{"model": "contrastive image-text model", "image_size": 48, "tokenizer": "word", "text_encoder_width": 256, "text_encoder_fused_qkv": false, "text_encoder_qk_norm": false, "epochs": 22.1, "warmup_steps": 840}
Rows from block 12 of the image encoder of a small contrastive image-text model, named by matrix and row number. Each number is 50 + 10 x the weight over its row's rms, rounded and kept within 0 to 99. All counts start at 0. After the name is the row's rms in percent of the matrix's.
Before each channel's rows are labels from the 100 images, of 14848, where the channel reaches its highest value: "top examples" is what is common among them; "colour at peak" is the nearest of a few named colours to the mean colour under the peak. Only what is clearly more common there than usual is listed. The data: procedural textures in two colours, tilted and lit. In brackets: how many of the 100.
# conv: 3x3 conv (encoder.blocks.12.conv.weight, 192x192x3x3, each kernel summed), inputs 0-191

top examples: speckled (97)
colour at peak: green (25)
conv.31 095:43 53 39 53 54 44 49 53 49 42 49 58 42 33 49 46 43 39 52 70 37 39 44 35 56 66 60 51 52 34 51 50 53 58 41 70 59 52 57 41 28 56 52 62 58 56 50 30 42 41 44 37 57 47 40 47 44 53 58 53 57 61 72 50 43 55 51 50 53 67 48 60 45 62 73 42 38 53 64 67 64 48 55 43 39 52 48 52 42 64 51 33 41 46 63 50 63 56 48 66 43 30 48 30 28 48 48 46 28 51 51 64 58 30 47 39 54 49 67 42 53 49 68 48 52 31 43 54 41 44 61 37 45 58 38 45 39 42 49 50 55 45 66 56 41 59 32 67 56 30 55 46 58 45 48 11 59 58 43 50 43 57 57 58 52 46 54 44 47 56 57 50 60 50 48 65 48 47 58 38 35 44 67 49 41 51 54 41 41 57 49 45

top examples: brick (51); ground colour: pink (31); pattern colour: green (31); cracked (28)
colour at peak: pink (32)
conv.131 137:57 55 54 36 39 49 50 64 52 45 33 53 32 47 50 47 51 36 70 38 55 46 24 54 54 59 49 47 53 61 55 74 53 42 49 67 49 48 37 50 45 56 57 55 51 48 54 39 51 41 42 41 49 51 44 48 45 66 70 49 57 51 51 51 42 49 46 56 44 35 68 45 25 49 63 41 46 59 50 51 42 47 43 44 58 66 41 59 42 53 48 55 48 52 53 55 48 58 44 69 53 38 53 48 55 54 53 35 48 48 55 42 84 52 45 48 50 47 42 69 60 49 54 62 74 50 50 57 52 42 54 51 59 31 51 49 49 48 41 50 50 40 46 88 53 65 43 51 54 40 56 26 52 58 46 30 63 55 47 52 31 61 36 59 60 60 58 49 54 61 64 54 46 45 56 61 81 51 49 63 47 55 51 57 58 25 63 44 56 59 57 42

top examples: white (59); ground colour: white (40); pattern colour: yellow (38); brick (31)
colour at peak: pink (40)
conv.9 073:70 46 69 25 36 57 59 46 55 42 46 45 42 33 42 41 43 47 65 46 72 49 53 51 50 48 44 53 31 46 53 69 52 33 68 36 38 60 41 49 36 53 45 49 46 67 46 54 50 47 48 42 46 59 49 48 57 51 55 53 52 42 35 66 51 50 45 49 40 34 56 44 45 43 33 32 52 54 38 35 41 68 64 59 46 52 40 42 47 28 49 45 44 56 40 46 35 49 40 48 48 48 40 51 48 62 45 36 49 42 58 42 63 46 52 71 31 46 41 58 47 62 39 51 58 49 62 40 42 44 51 63 48 60 51 61 66 60 18 42 48 61 38 60 57 47 68 27 38 40 48 35 37 52 48 60 58 41 48 49 61 46 39 43 50 60 53 51 53 50 46 51 52 48 70 48 59 54 41 53 44 67 45 43 63 54 44 48 69 53 26 44

top examples: pink (83); ground colour: pink (64); green (37); pattern colour: green (29)
colour at peak: pink (41)
conv.50 118:55 65 40 53 52 49 45 30 55 49 41 46 51 38 54 35 51 36 60 56 24 45 46 50 42 48 73 71 36 43 56 47 36 45 45 60 54 60 54 38 36 44 55 50 58 57 52 34 39 40 29 42 52 54 34 36 39 49 53 40 76 55 53 50 45 58 42 56 61 52 41 48 51 54 43 50 35 48 53 51 63 44 54 48 50 49 49 46 47 59 48 41 44 48 50 54 50 45 54 50 29 34 50 31 40 51 62 49 44 29 69 55 61 34 55 42 38 47 67 36 39 45 52 51 61 37 31 53 53 46 55 50 55 61 33 65 40 50 48 51 36 25 51 53 54 41 37 53 40 40 52 45 59 40 38 26 75 51 38 39 46 50 58 60 55 61 49 32 45 55 61 65 63 39 51 52 48 53 53 35 35 41 61 71 40 58 50 50 49 59 47 57

top examples: speckled (47); brown (44); pattern colour: brown (41); brick (26)
colour at peak: pink (28)
conv.12 092:54 67 40 39 59 44 50 36 39 50 37 49 39 40 75 39 24 41 50 46 48 62 52 48 57 53 54 47 31 50 53 46 34 44 51 62 54 52 59 67 47 53 24 51 54 50 44 51 54 43 58 57 43 28 41 43 39 61 45 55 53 41 41 52 41 48 33 53 46 39 33 36 50 39 38 56 26 38 54 49 56 58 49 36 38 30 44 35 50 34 51 44 43 43 43 54 32 47 36 49 45 41 46 53 45 53 41 43 53 24 51 40 52 51 48 50 31 47 46 49 31 44 41 53 56 33 59 54 66 39 49 40 67 42 63 56 46 51 32 30 56 53 48 46 40 63 52 54 23 29 48 39 65 22 47 39 48 51 56 55 53 47 49 51 34 42 34 55 68 48 41 58 52 47 50 58 49 51 46 49 47 45 56 50 55 36 37 42 47 49 50 47

top examples: pink (56); ground colour: pink (46); cracked (29); brick (29)
colour at peak: pink (32); orange (29)
conv.83 122:48 41 47 55 36 43 53 46 55 48 48 45 51 37 24 40 66 46 49 52 47 39 58 50 27 33 53 69 50 37 47 39 55 43 50 44 42 50 40 29 32 45 70 51 55 43 44 38 30 48 38 37 50 76 50 49 56 23 42 34 53 44 47 47 58 46 56 44 43 47 45 46 65 40 49 49 55 43 43 44 42 39 50 59 47 50 47 43 47 67 37 37 43 45 48 43 56 40 51 40 46 50 40 38 45 42 58 46 34 53 51 51 52 32 39 53 49 45 60 37 56 53 43 44 45 45 32 48 31 46 50 55 32 66 31 54 52 43 37 66 47 44 41 44 46 26 49 43 60 46 40 48 34 61 47 47 57 43 31 44 46 43 47 46 59 57 62 38 15 48 48 41 41 46 45 24 37 42 52 37 39 58 40 49 43 63 43 47 47 55 42 60

top examples: pink (84); white (77); ground colour: white (56); pattern colour: pink (51)
colour at peak: pink (58); white (28)
conv.1 128:49 51 50 41 50 28 50 39 37 51 36 52 38 42 51 39 47 17 30 62 34 43 63 49 55 50 60 60 44 44 53 20 57 51 51 68 61 50 54 48 41 54 56 59 58 47 45 42 41 38 45 49 53 50 49 45 40 43 29 41 62 55 62 47 54 48 57 55 38 46 54 33 61 46 60 43 33 50 58 52 50 49 50 40 50 38 46 61 48 63 29 50 54 45 49 46 55 35 51 53 31 38 56 40 41 34 59 50 51 45 52 52 46 45 46 49 53 46 58 21 46 61 49 47 55 35 45 52 58 53 59 46 55 67 44 58 36 44 43 47 46 44 50 28 47 55 39 66 51 32 47 38 59 41 49 22 56 53 31 44 57 50 53 58 37 64 46 42 36 61 44 59 42 34 42 51 29 57 57 27 36 47 53 73 39 57 50 52 47 54 57 47

top examples: speckled (50); labyrinth (36); ground colour: green (27)
colour at peak: green (25)
conv.29 093:36 52 31 62 52 46 55 43 43 48 56 45 50 38 54 45 44 56 44 69 32 40 49 35 55 52 55 49 46 24 49 39 46 58 34 46 47 43 52 44 32 52 45 53 50 51 51 38 52 50 55 35 41 45 39 49 54 48 50 60 44 64 64 42 50 50 55 43 63 66 35 54 46 56 57 46 46 50 51 57 64 39 49 54 27 41 53 44 57 62 63 26 40 52 58 43 68 51 52 57 50 41 45 35 25 45 38 59 32 53 39 61 35 19 57 35 49 56 61 41 50 39 62 47 39 34 49 54 41 52 49 24 45 60 42 39 35 38 53 50 54 54 55 44 32 48 41 54 58 39 49 69 63 42 54 35 45 52 50 49 35 35 63 47 48 33 47 46 50 45 51 43 62 60 37 56 38 40 64 38 37 40 53 34 31 57 47 45 36 48 37 45

top examples: pink (78); ground colour: pink (66); cracked (29); brick (26)
colour at peak: pink (35)
conv.158 092:58 54 41 56 39 52 60 45 65 50 42 44 46 45 40 37 60 41 70 42 38 43 34 56 25 44 53 71 48 54 59 61 34 40 39 47 44 53 36 33 36 58 61 39 58 43 47 26 35 44 14 36 40 67 32 33 48 45 60 29 58 44 43 44 48 46 43 51 50 42 47 50 48 43 47 52 49 46 47 51 39 33 42 59 57 56 44 41 49 64 44 45 40 53 51 55 56 44 45 47 36 43 44 38 49 50 61 40 47 41 61 47 66 35 40 39 47 45 54 56 54 41 45 60 65 39 22 61 49 36 47 62 49 53 37 58 50 51 43 64 48 27 39 71 51 31 45 46 49 41 50 37 45 57 42 48 68 49 45 45 40 50 40 55 70 58 60 43 38 57 61 51 45 50 51 33 60 38 57 49 37 53 46 52 47 47 46 53 48 53 47 65

top examples: speckled (82)
colour at peak: green (25)
conv.184 109:48 45 44 60 46 48 50 45 57 47 62 50 53 45 30 41 64 47 50 60 41 43 52 45 34 46 54 75 53 33 53 45 51 55 42 42 47 49 41 24 36 47 65 51 58 44 49 38 38 52 34 39 50 70 45 48 62 32 57 40 49 57 58 48 52 49 64 33 48 57 42 57 58 59 55 45 57 58 50 58 47 36 56 60 53 51 49 46 44 73 46 32 43 52 59 40 66 55 56 50 45 42 40 34 40 46 59 42 26 59 48 57 48 16 43 47 53 44 63 34 60 51 55 49 47 42 29 55 29 57 54 50 33 68 29 54 51 45 48 69 42 43 52 52 48 27 45 49 66 43 51 51 40 62 54 41 60 50 42 40 45 39 46 54 62 53 65 47 29 55 52 37 46 55 49 40 38 34 71 40 44 53 49 46 33 64 52 51 47 53 38 60

top examples: brick (62); cracked (30); pattern colour: red (29); ground colour: blue (26)
colour at peak: pink (30); blue (26)
conv.110 129:40 51 38 52 48 54 54 56 41 53 49 52 42 48 60 56 31 57 56 45 54 55 31 42 63 55 38 26 46 52 52 68 46 51 45 53 49 38 40 60 49 57 29 49 48 43 52 50 62 51 53 42 41 21 43 51 50 69 63 63 27 54 55 47 45 42 44 46 55 54 44 51 14 51 51 45 44 48 50 51 44 44 43 46 40 46 52 40 54 29 65 46 33 50 49 50 53 60 42 64 59 52 57 56 49 55 32 57 48 48 29 46 50 49 53 43 44 50 34 77 47 37 56 57 59 48 59 58 52 44 42 31 59 28 65 31 49 48 47 40 63 58 52 70 41 68 53 48 48 47 49 56 61 39 48 49 37 55 61 53 36 51 47 50 46 22 39 55 64 50 48 42 46 57 50 59 69 41 53 69 51 48 45 27 59 37 46 39 49 35 48 37

top examples: white (56); yellow (49); ground colour: white (39); brick (35)
colour at peak: pink (43)
conv.34 064:67 49 67 39 40 47 50 51 50 32 43 36 37 36 47 39 49 33 60 43 72 43 56 53 45 45 43 54 42 50 47 67 43 37 74 51 46 59 45 38 38 46 55 53 45 56 43 45 44 52 44 47 41 66 52 54 60 52 64 45 57 52 40 61 37 38 43 51 29 42 56 49 51 47 47 46 46 53 45 45 42 56 56 51 45 52 33 34 42 54 35 47 45 51 46 49 45 49 29 55 50 54 39 35 45 41 44 24 52 40 56 46 71 47 52 87 40 39 53 60 50 48 43 49 55 43 50 42 46 34 62 61 46 61 41 59 75 50 31 55 37 45 43 64 45 35 57 41 45 40 48 23 40 55 52 50 63 35 51 46 50 44 41 27 59 64 56 43 51 40 52 54 36 48 65 51 61 45 46 53 37 78 50 42 50 48 41 46 41 58 36 55

top examples: white (53); yellow (53); purple (42); pattern colour: yellow (36)
colour at peak: pink (37)
conv.63 089:53 52 56 31 42 46 38 44 49 32 42 46 42 33 53 37 30 40 44 52 59 36 51 39 53 66 45 40 24 46 36 63 46 40 69 56 48 57 60 53 43 46 39 67 38 72 43 51 54 48 55 49 65 43 46 53 49 67 51 62 61 53 45 66 40 60 40 61 39 42 51 45 40 48 46 45 38 47 46 43 48 79 66 39 44 52 41 41 39 40 46 43 51 47 48 50 41 54 39 63 49 43 43 45 37 62 40 30 46 40 60 52 66 52 50 62 25 51 44 51 45 51 57 53 58 39 70 32 44 42 64 43 59 47 49 47 56 49 37 41 55 58 44 49 46 57 45 49 39 34 50 32 43 39 41 35 56 36 43 55 52 56 48 50 46 50 55 46 63 41 57 57 48 36 70 75 57 66 38 50 45 53 61 48 56 38 54 29 58 53 38 34

top examples: speckled (60); cloudy (26); ground colour: green (26)
colour at peak: green (27)
conv.87 083:49 48 52 61 58 41 68 68 34 58 54 58 33 44 47 66 39 64 61 59 61 67 48 54 63 54 49 45 71 40 67 58 60 53 53 55 59 44 34 50 39 65 44 58 57 34 40 47 52 54 51 37 46 46 58 61 59 48 64 62 38 63 66 56 47 37 62 47 52 58 53 54 38 50 72 40 56 56 57 62 58 37 44 52 41 47 58 47 56 58 65 50 47 58 53 53 72 58 50 68 55 47 54 50 51 33 41 61 33 70 31 58 57 37 48 57 70 54 54 62 63 49 62 55 53 49 57 71 40 48 58 44 45 51 61 46 61 47 36 44 66 60 58 66 38 55 60 60 73 47 54 65 65 48 64 47 47 62 59 54 37 48 49 52 48 48 44 55 46 57 54 38 50 75 51 52 54 34 74 63 46 62 50 39 52 50 50 43 49 60 42 51